{"dataset": "drawings of small networks of dots and links", "image_size": 64, "crop_scale_min": 1, "encoder_parallel_block": false, "encoder_experts_per_token": 1, "encoder_widths": [96, 192, 384], "label_smoothing": 0.1, "decoder_layer_scale_init": 0.01, "decoder_prefix_bidirectional": true, "optimizer": "normuon", "learning_rate": 0.0021, "nesterov": true, "epochs": 7.0, "final_lr_fraction": 0.1}
Rows from block 5 of the image encoder of a small image captioner, named by matrix and row number. Rows with one number within an expert belong to one neuron, the router's apart. Each number is 500 + 40 x the weight over its row's rms, rounded and kept within 0 to 999. All counts start at 0. Numbers have three digits each.
Before each expert's rows are labels from the 100 images, of 14976, where the router gives the expert most weight on average: "strongest on" is what is common among them. Only what is clearly more common there than usual is listed. The data: drawings of small networks of dots and links.
# router: router (encoder.blocks.5.mlp.router.weight, 8x192, trained with AdamW), inputs 128-191
# gate: expert gate (encoder.blocks.5.mlp.gate, 8x96x192), inputs 128-191
# up: expert up (encoder.blocks.5.mlp.up, 8x96x192), inputs 128-191
# down: expert down (encoder.blocks.5.mlp.down, 8x192x96, transposed), outputs 128-191

# expert 3
strongest on: five dots; red dots; blue dots
router.3:516518450445505522418428460452523468474490571476514501487442439529500501441544493441520463467420471517479500481509498504590523551489530490501456457513498531559480534507521455515429546533474460
gate.0:445493527492593511528442538508505472503441512479563463453528510495532479505470553483506464500515512538485431510504525589487509545490561513447565521519493460478488468501509472487563449474538519
up.0:531486553486399494567513516471539526509554430429536458479493434508487506526514465497506524585471512545445564514541489495455454494523491525472493476478495514557498569467489495488529492507485472
down.0:486487535470533478524481567419463393465487506483518564487493521479544533445542460488472504462510567557548485411518575482516426515488524541453535483496482490496486523505491471500454474480507488
gate.1:532480501455533531500470535530438498471572480545501481503533489467529475562489521498509484524452465407520484528507461465533540538473560466422517452441473444467452475480454533481530508521436561
up.1:476473469554459454533435496476522558573433464506488590507494504477495533548498497464488494537539514503442434457469486493532516434501463477501429512609463534544552480501496448506523448462514439
down.1:549498545474522509485546569536537539554516473531453490445469509454524519528556472472477536532480495502447506529568540533494457515548506559536483460547467460482502511496471464527517473509488528
gate.2:466433479481393462575490427499487478490496520451506490482536522560514491470571440489541471510476513560498550533529481507474495452518539486478477532449511438518547568496501508574475429497500566
up.2:496497457498518452545451518528475512529465427514512491481493516466532502496464459463455537560569509443504493475581444469558481548500480462473470534531471498484479474495566418472507515475555569
down.2:447467505520483567501551456509544504480522520483481515496512530502559479550555474490550413490484423524517550481522474481503466512495512466403550495511479526561556571481462456569505484528495499
gate.3:500543486561516483524525431478505556442440532495508564447421453468544434452521503497477498514500556448442490505415477540497469557466465452541485517527491473562475450471479502501576481465498531
up.3:450474497473503522482535517476492526491499432442472521552556471457551403507528504479528531468433456490562475427511486505597518537516422472558611441467511471584453478553460523469472496523523598
down.3:460544497548543453517411550532452559510468523516530513507524537518459556470433434482491503515529445517533516500574513524454586474480567506488546435516468448461500536537491527563515552514494446
gate.4:455424485496500560520511503545460519447524527533545415426460486469463450489525536490502502419476508511520532556464476542435493463433566511562536545460461564479523545478534521531570452467527471
up.4:539469604515453490503519458523526522432494549489478446525447497601538472520452523520543412552537496528530544524468571599528491543493532553562554523505497505529463462486524486505506518522504432
down.4:563562489558538546511478454506544486535539553494471433547497574539452477446474410423469487494519486483507513540508487579556582471515465478575429510486470497488536458471471501471468448456500453
gate.5:472481506480511490484484558509432467513545451542522476451544502576508424435521547463525469422480559472517491532551479494504516582475453437430544517552466545440596477510477488484473484533508502
up.5:541451512462482515526488524453510434508522491558507541484408463479491502486521502476487502462514482534462469514477486503518503395511533517520473524576532547485522486556482532547489410477569603
down.5:438506553558491452552478532520464498512495470484496484532551417551485479457542481480527519504457459488470605425505602554478473557498563514570518526441548562359545494472452480481483495477509515
gate.6:520456501509528473527503505523520433501527523509500519486488489490512433552483375542511537512550510513422457459520499448512463431453499498522468491426551576501479487497497534494521496537384524
up.6:556472441502537446538523478534537402468529465493506525482483454537443496475504476559551513518470457517428451508531479479496561490486525441594430483564569540543387473537545480504483557531426493
down.6:467572516458529444535436505473524568577557484512578495512432482512516515511490466522454536565515552534454486478522490391577492408573432479549475427477511414467487539442484503507481516480606476
gate.7:532459508563474460503508440585488495440470466578544509612534510483482520537496486500493467459488452470545450476545506488462520534508540512527478530485460513513449529456528552532515421499547488
up.7:466504506441561485424537498592515454464561521621498532466504488499580524452472500475414481536450562473581509473493502472461507552514521503486547480482486531495484519500513479536496529544486539
down.7:481521472498486465381501508410494528510455471495549549516530483540496466482474552448507468556560474499450495521484554427459509545496513577534520527526526506524512496481496455487484463473512387
gate.8:474482445495533464489550512585460503516529541487531506550440484477530492447497575478437463498496605518486461507526496522524468488498539507523410484567475457587457520562429431516493444464455487
up.8:443503524516486502451489458480515508526526525467487513464443453538507421475520570573469493564485573542454460526526452605455494486488538503530460548608558513508490453599477487533486542480532438
down.8:467519547503497458516515403460479494466446567383486432552547487508523505512511516524572498444515521535485444600453510455488480462544498523480447443444485431508440529392474533523505479472492513
gate.9:500509542482474407478525442531560473459489471473498429534479507467551476409459471472494638548485483532577506515533452391524543554499473546541461469555477484512470532452577521547493494453546521
up.9:527503482480507460501507540551489567570481529494461533465484532524474549617529477491492437550539509508481491574462482559437469525510502459464512519451411566499533486550382435474537557502430515
down.9:458544530500492532501437523492542490491483465490495537539451485472451498526543502504578492498440496514543484486525499493511465498505482448434609519515473514447509565516508508460546516464485516
gate.10:504468479455501534514529528490504550483537471491516567511509519455551517520463551509481520614472475503495519511531535432518424597518454554510483502451469550535426574499443514522537559510545544
up.10:571494508481523494506430440471507547523493492544530447515481523516483468466452520503496541427501469477498511431554535578501527544543556506490508435563539473547545466515615491454489479565469477
down.10:593493405528483545545523481577485485447561494475578478419496509483550399462501496496567467554503562458458480431511503494535485586472515480421419498454477489478456473441520492491500453489471498
gate.11:458571452427573486501509542451501546506528542560622452535497432446511485516505451503504477435470488575426530461449522594469500467469503486579558513444468519521481520447476458529478498467550583
up.11:423508497573525519494453475504522489578501466518575591525484459484461454564510438527484526479474478510476472488459550508483517519518571524495577486441512508524539485474496516500454569466568485
down.11:517461500520442463416531409511486470486462520493513523513497494518473562487548505503570476531540506503505426458475555469471471485484525513489504435501460520549458500538520538521461529429577441
gate.12:482472528510489485482515491552547593527492487487519481490493439501464535493440496538501496483459465442567493541526438562560536499506539508486499499437518530526569491553416480502530505539552423
up.12:550455467476487528614452475463535477499489416497448482479440567526439406525480522506501507513578534468416524485483490504442462451486461478474411505474521461472505569483474572455497525526554548
down.12:568513543500479466525502579484477501552620501521447525465523554497469515497583515501420494471485433476518507465473506519556483499485475503509533515558496548498510447462530547496446506506470498
gate.13:496529522535512472467448542495519520480564509547472496452456441481475562491488503479522543518520450442509498520421497520446424458482506442539463486476551505484492483538494468444533499514562500
up.13:477512568506498481487486431564473542439500558564481539447467469473535450490502432472484517450491512459518453482497475524472389502540473488498474526511581411493467563541471447481501460514528515
down.13:469454478532465480524505518464514413493496510520531491556430513478569493529511415548527486539481556503495469508522491520427591468466484438501490509531537501527463536550485534484499490482457535
gate.14:400470536517561482489546481470525485521520457490471407570497513520492440541516513522504485491494485543484438505531507494557513545470472557440505482521423518511556512615454553542525525533455476
up.14:510430486418537526512431490477506513552477476503483510572508503566486539556552495503516501555542531477498506533522497460541462488509518508457481438395525490501546494545496476498515485516457468
down.14:526504544550532538445452499566580425504506455545518538406544468442490520503498489428501543502559535511460614500463548588557426406432488567532482490481566472506447498484459522489497493487544482
gate.15:454448473444511611479487451501436560478433496501483446443519448543515519475464502448525516582527576435544479463499567456480497510476504601430534535512483508425552469437542519470515526526522490
up.15:607467475590438452500516536496482476485508507530431512475557441434444521512528498532489494515483486491525496473470428485508419527501562489507546470403418520578490545461510465519528492460463485
down.15:554547477528474465473567498487452484567447529440453529479500574526408447493517425518448485526511504500509486521469447501479526562498634496457521439563514504491523531548505452486503512437407459
gate.16:465441452446511492536516503549526489548508465541513574471495491505475557473505549507522527397477504408535565503532512528546442487540526560498538508503469457479460543485509570534533560402489535
up.16:547492486438570518474485485500605540420490451648527523531593545560442510574431496453522491476512444466512549523511520467447519498437516500524468485465538507572471509463544501490485471501494566
down.16:506518520462497500410461496602487501531498508502450547507448557485527588455449477545477491544525560535491560482454445542544501481544432506493507513528525463430519427496524423452461555485521518
gate.17:480431431558520519506502478547496500496545518432455538493518484497505479508480509491442451483537459495564469539474497466598499468457475503488605516475456523510397443491461573427525483516508473
up.17:494486521538438475521480472539448552466439586489491496483460501500516513582486516493391413444530465480555463543516522490489498502495477538517588548492404505537485458471423493456549491526486544
down.17:484588484521482468482542396553555574481403578539419497481486480524604512457509460498480507495528528450427436503523483510497475547507494541494510494507537463534461452483462480500440519488409464
gate.18:491489492391501506501456510484557452475519482546543542497446496439520498520510510532497437534514508506552526469464530494399494518471493595516459598467494486511548528441504490577468507537415549
up.18:486493511493526531534542510484460499441432534586520408551486449527505480539502474475523481527443542462484527432561487477491523511438441528514519525510578431438470528532501521556536445495497484
down.18:474545512463505493423525529422498552501494513508537508465529523534497559455474565402517504620502466492507494552508532514514488522579512482492521582456515474510525502549481514482502532492422525
gate.19:575488510512514499515544508520516501431479530583511500534519464431583439517467428463530464620497508531519467503424482521498536488546450525481463543547535500453458528548496510523481517509531493
up.19:471472519497516509432537518559597570508521505498488478507458537486537522478500464502499519434527480505470533481504558561532593434497543445471388519473553494415454481501441475497517481554516445
down.19:488476511483488504525507571419522551499512427513526470503493467472580414472491523461523519500406472536569444465531499451487569479526492494442532473581437527469501538502480517496473563532524492
gate.20:499463523486478473481462483512491491470448494615541575508565496583469482573459454489471487523564443507555543405506627509550469510470567491520456533502543433501528483479541505563503523499464459
up.20:482494495507468504492448465511520524503486449506535500547497429567511402562493484598478486573549477466545479408572519516473496544523531556509552445485527523555484529504493490548461504516421480
down.20:423517597483500544483566485472509464445489483450457465554556513492490452518494480591502429500542506461528497560481452498526526520547519514543531444535431542444425442515432560505499490532527443

# expert 5
strongest on: five dots
router.5:563501467528450490501468517432519490512556558397524542512497492550524538403505491451490474422512546575548492479478517447579621508500519448485481454500488504471491524471515507459457478519483516
gate.0:407469503430472413509515568471522514437487550571554587523450474511494515474440454469499494450524477513483525428473536460502544443511548565519556476513526488503480507513439507498515497542466550
up.0:447502502552561457469483514486471545430527503512512510488477504488488509439496554528414519480500515396472520399540515459472532488488445529489535505495485441522556538389483490491517517446448493
down.0:584460567552485474521477442536548506528459467405445490520537493500498485481475544481453550555485518461508489538536433494500495457500512455516519432520521474509523461454458474495447553491484573
gate.1:511530477513448521490479576494485573526451485508521493503528428564479546484551466519547605547448504521418561517547551506530541458466390419553461536433550565478474539477472452523491467507457503
up.1:606498525481454537510478496517464385451521530493490516493534527496512495514489555502537434510501478447517510595497504430427548538535525522447472490517550459468476453516547521540518465509531425
down.1:582523468530478521491505501507496500441528555475564474505495492444526551526451481521508521582476539487425432522576616475515439454490387468463478513457582537490528492477526531507513488503463480
gate.2:491520444504511549469542492576434538426506518492516468477417486546498529553461489541530504454526509496515536515454449597490523460508462481512635487523484507500541477554522475545510497545495377
up.2:495533475503499470548458533474484396548500505527499536491598501404489528483530498461460512584506477536490465550576545449570531450557435454440455491548507528472483513388453583512492563489473557
down.2:544506447507557533505547438501520493458479497467500483460554482631525546466479518480530513546494548511497514593537517521495459520563513474482505572527540569539486488511475573449479539396472476
gate.3:427518535447451478503581491581533496528443511501495509443464447491518476523485473570521499438474522510532478501582494486523482525512563512514472482466569507478567487455547550516527474550548494
up.3:500463537434513538501425537468461504538537488470523473492529438529511469513521541458499510496481486472487563484471447532569462554437468500476493433558491501592492508496591468468510500516504489
down.3:480476533476572497441476466504501527494506487511528551536485534489499494462539525500484507511586491411440561496474546511535537447383518467534505530488475458491496520507452516514535439473498523
gate.4:468476535518488478536520519481454523525518497553539494458471542512542454546489506446487492537476423558524511436454549548556537414435490489472599511503474504449512507567499562440477554482597555
up.4:497506479523439492541439553527491476560501455540456509476537416407498476468419576528433512435499503493520529474531516453572459547560483511450448556514528433567580529443441557480526432490460490
down.4:478489477550503462568468501479464561464520514441499440515515470505474490498520483449478459483584501479501441514496576460495446525544562506518449571450467476467535479509548464514413459518496460
gate.5:535519546502562524527459507447492506554489567512432479454550480542499455503481445560567509501497562527455520536510524515522451460490463490488519450466503466496447515450540516483516460513529564
up.5:469471507503475456431506464531487509486513478455527461513459510496547505496509541494487505557455388505383479393549439470528457492554462521469547447540415525487536472484505476482516515436477461
down.5:488472512391499524562461508487501553499498543466470505487426541504550487518559553547561584460465472439476595495510514525466504492460508465556461502516497500536475468543541482491536542551544425
gate.6:454473470501475518498528510549542576495498565540547501464580523508471525476519585467529520533547469512501576550485517544486519479474416569517475464462460474497466503420565443501554511451514520
up.6:543514492523502508503434548445553431516461492481550520461448540565464541516543526504439578481501507499505527440504472550458521593547440495524466472561478479452528508462452541442450449544525440
down.6:470437460405545471489488535537480421505539469521541520556493496514499450457518528529545551481472514494490525493486564446502514560512461460490587533479485523510470543530457549499522498493575544
gate.7:483423468499423531521578494534515493490444554467409459556448555488435526565492488549482518586492458462448412443513501547408504471504473557560503550525542530499500501523448489472481459555433500
up.7:539532460473586453437472517488486499462508483481548536482474501538480523586560497470517513512529472524524499456447527441540448450449528511419448479534462520517539518451510444614541539477486510
down.7:546458531545504467488479534603500508537504457486463488457511467478551574583531493505470548540455516432512428510527528491452482497466515574541506431497524533470484525525525485558425493498432486
gate.8:429565474535450526462532470548465527501457492498585496421478525433537454454480448521501520487533467519486467474518494482512514484490549477540519576452496509495524490429444423547518483557553530
up.8:515521527515481447494537493452528422494498509430490461537518554501528436515453561451499501524538460503601490470443478518462411527534563522489525476550493482526495547489543527545507490484427485
down.8:505546500511502522479480495477481433477465535465474467534508482439510551461480523496491494455529510540518487443549493482497469533573532531506568536461495520487512486547539525496577529467458489
gate.9:480466493571531531527481512494480577531481515518537464505551504417534457455522494459435498501527526550471490487536519505447399518570545530572499523475471471506518540491467443505516456502493495
up.9:544464540543520549454438503514459506510506462432526473555490471565453442478525532485522516533493519495470561493536529539478481409503488533471480485512506540538468513534466458480545487470385534
down.9:545472489529457523470515513495576483530464571428481456495497509500524496484522439513464449439500481545462502582515509497428516485462483470567467482519477473522440487464499483619495483396498561
gate.10:486453494440453510416507472550455446482476472546459559456516536601466510471532531483503506508472509468448518554530467562527537394558482480538478493551530458506495541582515499514495490470465439
up.10:474487462542491500449496489594522568500559463492509484530491602470524484548465526521503518429461468531518497440503467577540522428440462517509473510553557489491466429508487425502486477590474439
down.10:472508445558425512471565525471521486494526497456459474469567458448486543474518507520528503433515557535517489500477574502548497466493502523538470531498449531526449500478465506445512466482531609
gate.11:444554522551481433555518444484528494431544489485516469540485529443530444483493554522523513471464555484572545520454504586483522475458436486588488548530517535489482405498506522530523560541526483
up.11:474530489557442477466547552550529495476483612531532445488476524460497529522579535521530567524519444495498487527535478452470474523528523470514477488532437498576457497477503519561553522477569536
down.11:468515461466494567573481493473553492499476544536562413554552422533480457523453495559499515479479440579500551515478536541467511571478471514543456566461533484563482549384518527499415564441541505
gate.12:481469440502527528486553491541527538569505614487523486463461473479500448519505402502502531539457455498488455492507573531509502477470466461470430516564501413451476419463456497504473488488508468
up.12:478429536499530541534519498465501545612451536522482559488482539559486490484520547550484500491533452486496522580508518518480453511474454510478537500570465441521465553516555597482479510492602474
down.12:501431519450489523460483484464510449555512490515517511557510510477570470509461515479456505502483528459471485431491472547433589552518527467541450498568517432484522540498470562465456557440510461
gate.13:490499463523429493505474503525573510605487387531520541482458563495519516494485531578512569508464449518445488518487480485462424418499482462530511494536517491479524497556466570529485522535502493
up.13:463491528483507466483516470498550541394525619496519509511533507382508500508462544415488503489503476472469482512491547563513541474458570512472532503492460468491430534494538449500518457440562558
down.13:537608518550430533560479479489459504547491484446420461482572452491507486504456482522541539489458503498575481479459459562535430476478549497509516471495494520523544529492471471434517568493470520
gate.14:487557486476494493516531484565458542520501410507498500530456475453534541617482500483478476546453533530590506501488423581513530486480422498566524540484522511478534490479543480490508494475490490
up.14:518481466454469581482470473498573469496515568526553507497457535498462515576478493462491546488453458506560501461435544490499549458604486496471440471580514559513480566540523467463486500473557524
down.14:501519557579462471432452501505550457521511451450445501497527542465549565476516512537466501481478481512484451575482454556552513460485503443503543572468544491525459453558434495414571508567405510
gate.15:527489458462504505480488535494451525537506439507432542498452504476575560516558430521546467450570532540510486501529562448475478434544426520552516565503575574512529525541463431480511420440544470
up.15:530541511546504521540479480518517452531445444542515527504511496481494452541480524557457543537545499452507485468536477467549458526470513507535497484434416485526505484468545524437485590479421506
down.15:541491494488476538511507473562508481546493542449515499471525567540489450518470552465472588520478529525513459474478424458523507421485402534498435511531596499508561481447576545469484477482519553
gate.16:410534501524497463444516487533486440465484543509518512470412543548552535446537543507509491581534585482549538492496473523477534629518576497537493518503494455506512462439483511552511538492396479
up.16:456505535502485493412463566496473491509489501517489475473437538543566539467494496568544483400517561523475491502538485471472529557482581485539557485562485500502452451418497525515512539508440496
down.16:492537452540546578483497515476553491455511452597466539522526509464527549452550491522523544499552544533475452431481461452458448451528529568453476537509436485475500544561449517522529526551510575
gate.17:528472483521489451602509468493468485495525483504554543566472532487502502514465492494531479533515548478494515511558519468472447460549423542501398513474571525523520476507439480485558500466507572
up.17:521498447487465557482541449454551518478533434501504484489535503561560551412519413510548516542497510573446508434441539498569553517446541467444485525520516473514406485528426485521471529512438461
down.17:454500529477513463448449497524519514485507494491517550468463492519545423429558459482530428511460499445527508488503490499551440542541512435507415477499521442593452462483511503519520532510475549
gate.18:425429500497492532502528549457522519491476498524468504505462540514487464501489420467477496487470490489483547410477443538527576564475443515540498510490513476491435447569484451493533434465508477
up.18:450414434453418533545531494441481507540481491505470497475493532517514465527534437459509515455491570513493483468545402544544605558517469484552484560516512424491447458514458503538548464586429499
down.18:630518487558445476437516498480406486516411549528462445462447487461491501485467518534501539430531460400486496457449562457523501474518505557441515510500407469478524510487452468507443470475475526
gate.19:575428507535494510555519429559475464515520614468456497432506506449479517561539453485534492473468596507498529506476504561472440522444424455507449532433510528462437534512609462513535528460491500
up.19:483533446568467481410513453452515487533553524489517492505456450432494474498516490577443481456493489513518506526446571451519506493454440457479569585409501423474457486533480463453494559442520556
down.19:495430473515463591527525520522466440555549482418510482487536476465503524516477539542510514485502450449475554495520433478570480568532507509442505495444536466497428487499507472550487498474568482
gate.20:487475484490540448459515528568567543569528505516523498426487580501496500504512538465512468508527478504522484473454530539520539510490380457553428535477477524472469498553512405545466530510471530
up.20:446594531412444580443497514486451489526479433440484576559514436534550528539527483481509489536510533469476534572573469510490485532473597466528411494534473470532443498504515516507480500517495541
down.20:540476519440535539466495496466540527512512470511479482552563487477462471542489530462463451532578534465501459529486465542441510524519506502464489450499472537532518472427531485521437476487471472

# expert 4
strongest on: laid out on a circle; nine dots; complete
router.4:539570446530478563517507514525528499566460488450502570515446562574515561527536518428503454522519512499517532489532467472530518543489526511483468482566498422511488550471519553458481540490469443
gate.0:455545462499463529469472430495512533488491560530533526472512487555489463435516588556454440529490520473500479446490457495514486476491529513517603528430571417583525510542472470450490571414517548
up.0:540462486487544523489431499482500473515509513509481456572557467502478469417522558527466429564498559428556549530501528486546485473524495500445574460552541451568526494421432531481556521437537535
down.0:533483439478508583558519515523466466470541461502479559483467530480435485460507637534436506486557495521477484514562522491452527416477491480553445508458549583481536451479515502523503516480568534
gate.1:498500476461502514523450507532454583488526504512439500512508522531471485560474478537507481512502476485571520553548424453457518511577453523475570519501463492557531553510421410522494476560575497
up.1:627459470524479442508454493499469533469488469522490421531513450470518474529506536517519462557508462510500542500457514497467506535501493489486515483484476488508463444501498511516513557482465444
down.1:472455371517439428499481480502490468492555509445497533521460417583538576491490473486590513509464437502530516485462503420461583433482473460516472535427489532514430485560497504477572501569546529
gate.2:520460581474542471491430544508543463527527536497524508501436528415476430544512463468473477448462579487444505442546465534444567552461534492588530534452463468488545527490546493444475520497513524
up.2:535533528514485458496495373461448513475571472531492532486550513580437568485390535496509507514516490436553490535460513509455487430579457546556447498517521475524530460513502505573485500588468484
down.2:490584520624497461483457466556566489412523435455510514486454523470474550537546392502502486452518490475580526525474435495464455526494503481561471594414508572463545452523463556501507510517594445
gate.3:437532503496524549504520468557515467508502530474461432491455502435482443497539548515506487450459577452467527519456502442557537554568485544552491475563552583532489514522457556447505530466429540
up.3:457500513488417464498508439475515589453502550511502582503521549547563469478473562493481510541492475476537481431476499533483535435530537404564471446497486450493532486493524430519506503522518452
down.3:468474475496447519498472477506485496537449482505486479534455466476528520541515469527556477484506513534474574536503464479531393466550525538448469492503518537464502495523459492634504462540462526
gate.4:492617551497489469489536583545522527446480483523476476495425489483453595559547488529495544508500581566505495541532531566528511477471520491560493546428426518495474498410504460447454522486576533
up.4:545491550531540532528521421565485541476545505510589458466517490437487531541545468499529464458504484552524493448479500521435466561495519475440487589412589557494521523447482518541495429478495475
down.4:464594501469457542486541455480515501438502487507466486492526561478521552552528517544532494467533524510580482574426527493574493473498496491575538508438517486497477528457474508531491477472501558
gate.5:495469471504474487557496464434464455489496468526500491472396473556483541502500497459518522521539469459509515491587491520537569515521533474521553496485457449496476492477505485545499472477574454
up.5:502483519493521582458537474524489487509571502514534495485554514506556543452507452443452491536453582515472526519478544440465452495551511488576462499487518530469447471537488445509508519486506565
down.5:475526557510437501477502509551558504485498463507488543525475508482409475600505498546527546568477481515479538572543517506498527536465490497523573485502527518552532471502584499512459447486559475
gate.6:506527506540574471500496503547528471441415575540484476516424474463502498522512462418512514465457455467561489526545516507488500439499471499448555369510441526488527532501517526564514502486487475
up.6:504440537441470480568544499537453454505527492518494512496582504475476425539536512467476422359475519519469490509442502423514529470517505476459491478535487517613493532499507505534532490500559529
down.6:493458405499502565493520503448469490501502521459514481491562534505547500555532577510451564560450491418493454545507538453576522496496520463497531359546440513529526508518503475483502494430535494
gate.7:468494471515458517454494477523517447526477493475477521436496538526518489533518520539504454429498562491570485527525491518513513548532452491527438522632539534502485501511489419503515515504491465
up.7:522494495490511509482495522503470423452508508506499475504551530516472506525453591478517452532520537525417475494484479434500567446455573442509550514512466447480583516510550508533493463525577543
down.7:462465455519564559496577476495514511512487514480484514473527486540485451479450459486480500480510447602508445566516471501484513564507474458445511493545550497544518513555444509407509528541526460
gate.8:446366516485547615499570492511435555499457464483476459477543524515525479471518529451504485483470590488517480491510531480457527478518424580503498572496556512485472532549484521549480490490551448
up.8:444508504503564478498470552459510479586599491481510483467483434500450461534545484479534482572452518506492548558463558529429477584426521562517536565550474479484497492580487487499513517509476499
down.8:468536442501481505452518470477488569491485524511476545553519454466534542601442515478521511480567548504509458546512479542506498425498446500510516517545541531529506463478548442472548415486496532
gate.9:429483495533472519497524474508452397562500424503461530471462470497519549503580513525437492453462471470468527557506485511478443444514491499521576475479483543465485512441532459503554490479491540
up.9:520456475459541433512561450480522559582503529562570481481568504516502435490493504542486490485493373580460503456465478472508550490581483462511515515546516561510546453513494558427501462520590442
down.9:526546465402504505524446540524522499420487443441489497432557501625486414486496534509514564494497530531570583484530455438455515519499476454556536513506525511483510483485588473531486494475545500
gate.10:490470546437487549445489586558482550439494599509513500521495429560426460513454519548454483537514517498522494512507481507505558476552491554501479476536524489492484472461478451525529437484508440
up.10:437522523504494525484461615450528486460524561523572471600502495567506430512499546482502463523533481527506498502488491466552485461506535585482559511460472496544473422473427521489477476559478554
down.10:494466478480491578473518384468516498488511497483469571501445480522470410483513570525479437427396513482538520514486539507502511530519534483473509547496563525443579482487549519429566473469500507
gate.11:481475453472509494476513507521571496465530561516516552501577437515490507477515497557530555452474481604516495458510564507445508567499552483482446444472474416447538502480484531434573494460471519
up.11:462516551455508480487529556536534610510500468520484501473452519472501536524491497500493539522483566534562564467486543526489559541539609500459410536481470534475470461514507446506481502489418439
down.11:503446565411531494449469491558493438482578573533541487538470446553452496502485469596501505545489523401462492530494568477532507544549542417499521417454477445451488483464575532503531510445525504
gate.12:466439471504514477566439503561510576529529523489480563465568539510446460584507495507460502517545524471446484457526525609501500473528529524508507487515440518467506516577490509457506389520432432
up.12:426512494483494468527465467459484593590489490499508515488472519487515540583523442519535502517518567499475557544541513551538500499486458479462460505540493559497439504542462503447470472548433454
down.12:467494506509400503480562449463544500471557482421502531582466512455522562514488467534444522571514471518479500542515490469475515478546481484536504505540522556498472409473549529508506519445457537
gate.13:478438521576497512444554512501489519431474514526490574486596547469505487569493414542534436452503532512506462465484592528432437509397517517494572534463569484474537525475474492511497451484524558
up.13:434516506509494487586482536487488491503514533512460575517461512412545503529508521500498466512517472453482493519547466497456503469506532501504442480489496458499484484488529543584504439497468454
down.13:514505483517546537508546522513467518507472499504452476510499500564530496483471407458519520431515488603533494463481517526434428495455496522581509567498475458474487531499455533463515490529529436
gate.14:513516510528472542481462450516479479502464514509500422499466477468511560514475449575500534537510554577513537490520526524527540575452540495520482507535462461487526491525463465586505524499537548
up.14:585472523461493544489540534481507484527499523492558503497448463477515534555488513519535505526500495443421541452528467532508498579503423559555553520522569437538517471551535509565477487579512464
down.14:489530395513436550539491458532478470490517438469434532523429467502501576497462604547496519590510474483477581481559527509496492499538519540530547498531477527446540548509488518519490524476537447
gate.15:542496489483419474469448496528457470510466479511445487489511482448460469498486550472512527453532547462505421481484514509433522451562463501591459506541483495487526520524460519489472467562491569
up.15:530554481507517445494534424482475410535462469430527502496584480433488491474471514487498451443449472533487470434552508415470496442479466576476545582506428443535548500530501541530482502523519550
down.15:470558587554516495523492505447487468504513481502505522518465560510475558540489465548457498545511499400464477455543510532500450525543539441545485506442474477478561455510503536577528464509553510
gate.16:467530542552484491493461485481450556549528500489470562475509551533498489450464496450568511459523439469475508553534537464448493566474556499465507568441530471518472540475496447517523433470476490
up.16:481534511519547465523476529518496413522515490511543519482575506498451440472517465506468465421491507526448482508477432523583507557538486550478452468593495419476562481475540498510457541521450502
down.16:482478466489503511490568571531517546452537540423550523536504537477444477511576458502415502430487472552454510523489451504429514544450539463463448529503564497522495499499484501520547504541526525
gate.17:534445569450521542522422548490483632493438467525562520520423551466528554532476408544506549513536534465477504488547457543543485546490456495466468518502477456517486429521475493482433506474489477
up.17:475540478518480487422481503558531499503563508501519529506538551622563510469507481517496534528501501551474554517443604454484541524494513464526507507512525532492540507537437427510478469497569555
down.17:434558463576392542506524529423515497470458516493439520490431550484501474467461473525534546521594475461426492491518460529428486517492483500484507518430572419483565484491510572527432513543436505
gate.18:494479526470500498579540488486443494512480544440576504466556506526504442482514487505497493450454500492483478449547491481459507491412564543530516531486524581486527463522548499547442471505444481
up.18:541452469512369457518517539483466485496476486512590528409537561529462478476481459491537483505461440581445472461465462461488472598516531483525488496500470428461461524547532424582468489526464513
down.18:400481531455535501498527485499495521529464493445591506534478458444484419494552562525493526478448465459507502438517529536480548590452565541510548519502495528512494530531383551487528466484458462
gate.19:532553505491539459458515565488468453506550518546419520515574522489439478516489493456464506508557404423564464486451454532501514470530472474540483557528469491569445464468523529499461550462439510
up.19:486543511536477510484495483491512412519579565537455537474549599488470458472495501511507523487539480489486455484487466496531548518548481475560457541568502511559440540485511487502475488482467519
down.19:482581535442487489580433557539546484496543439477492529490483504512516558517531473526583518508425494459415444519477509563514547527553427533528475500453555519517453463485543490446424443421516513
gate.20:479441509509477530478456470459478536467397443552498466469543514547397455525475504479479517534547557427488521547583496533509479507532540509471498494477522543559514548509466468495445463569466512
up.20:457474498526465538495516488438545516481484455532530486517550453499521501552519496471460425462528462407477542457509553505466453557590482525458520501539517485487469465541501436522503568528420577
down.20:522488534546507447534441543527524470470566499549569545496501466547516549540504505525530462544580477496444548496490449506469592485450558541496551443532495489508554474578490566540424540573517595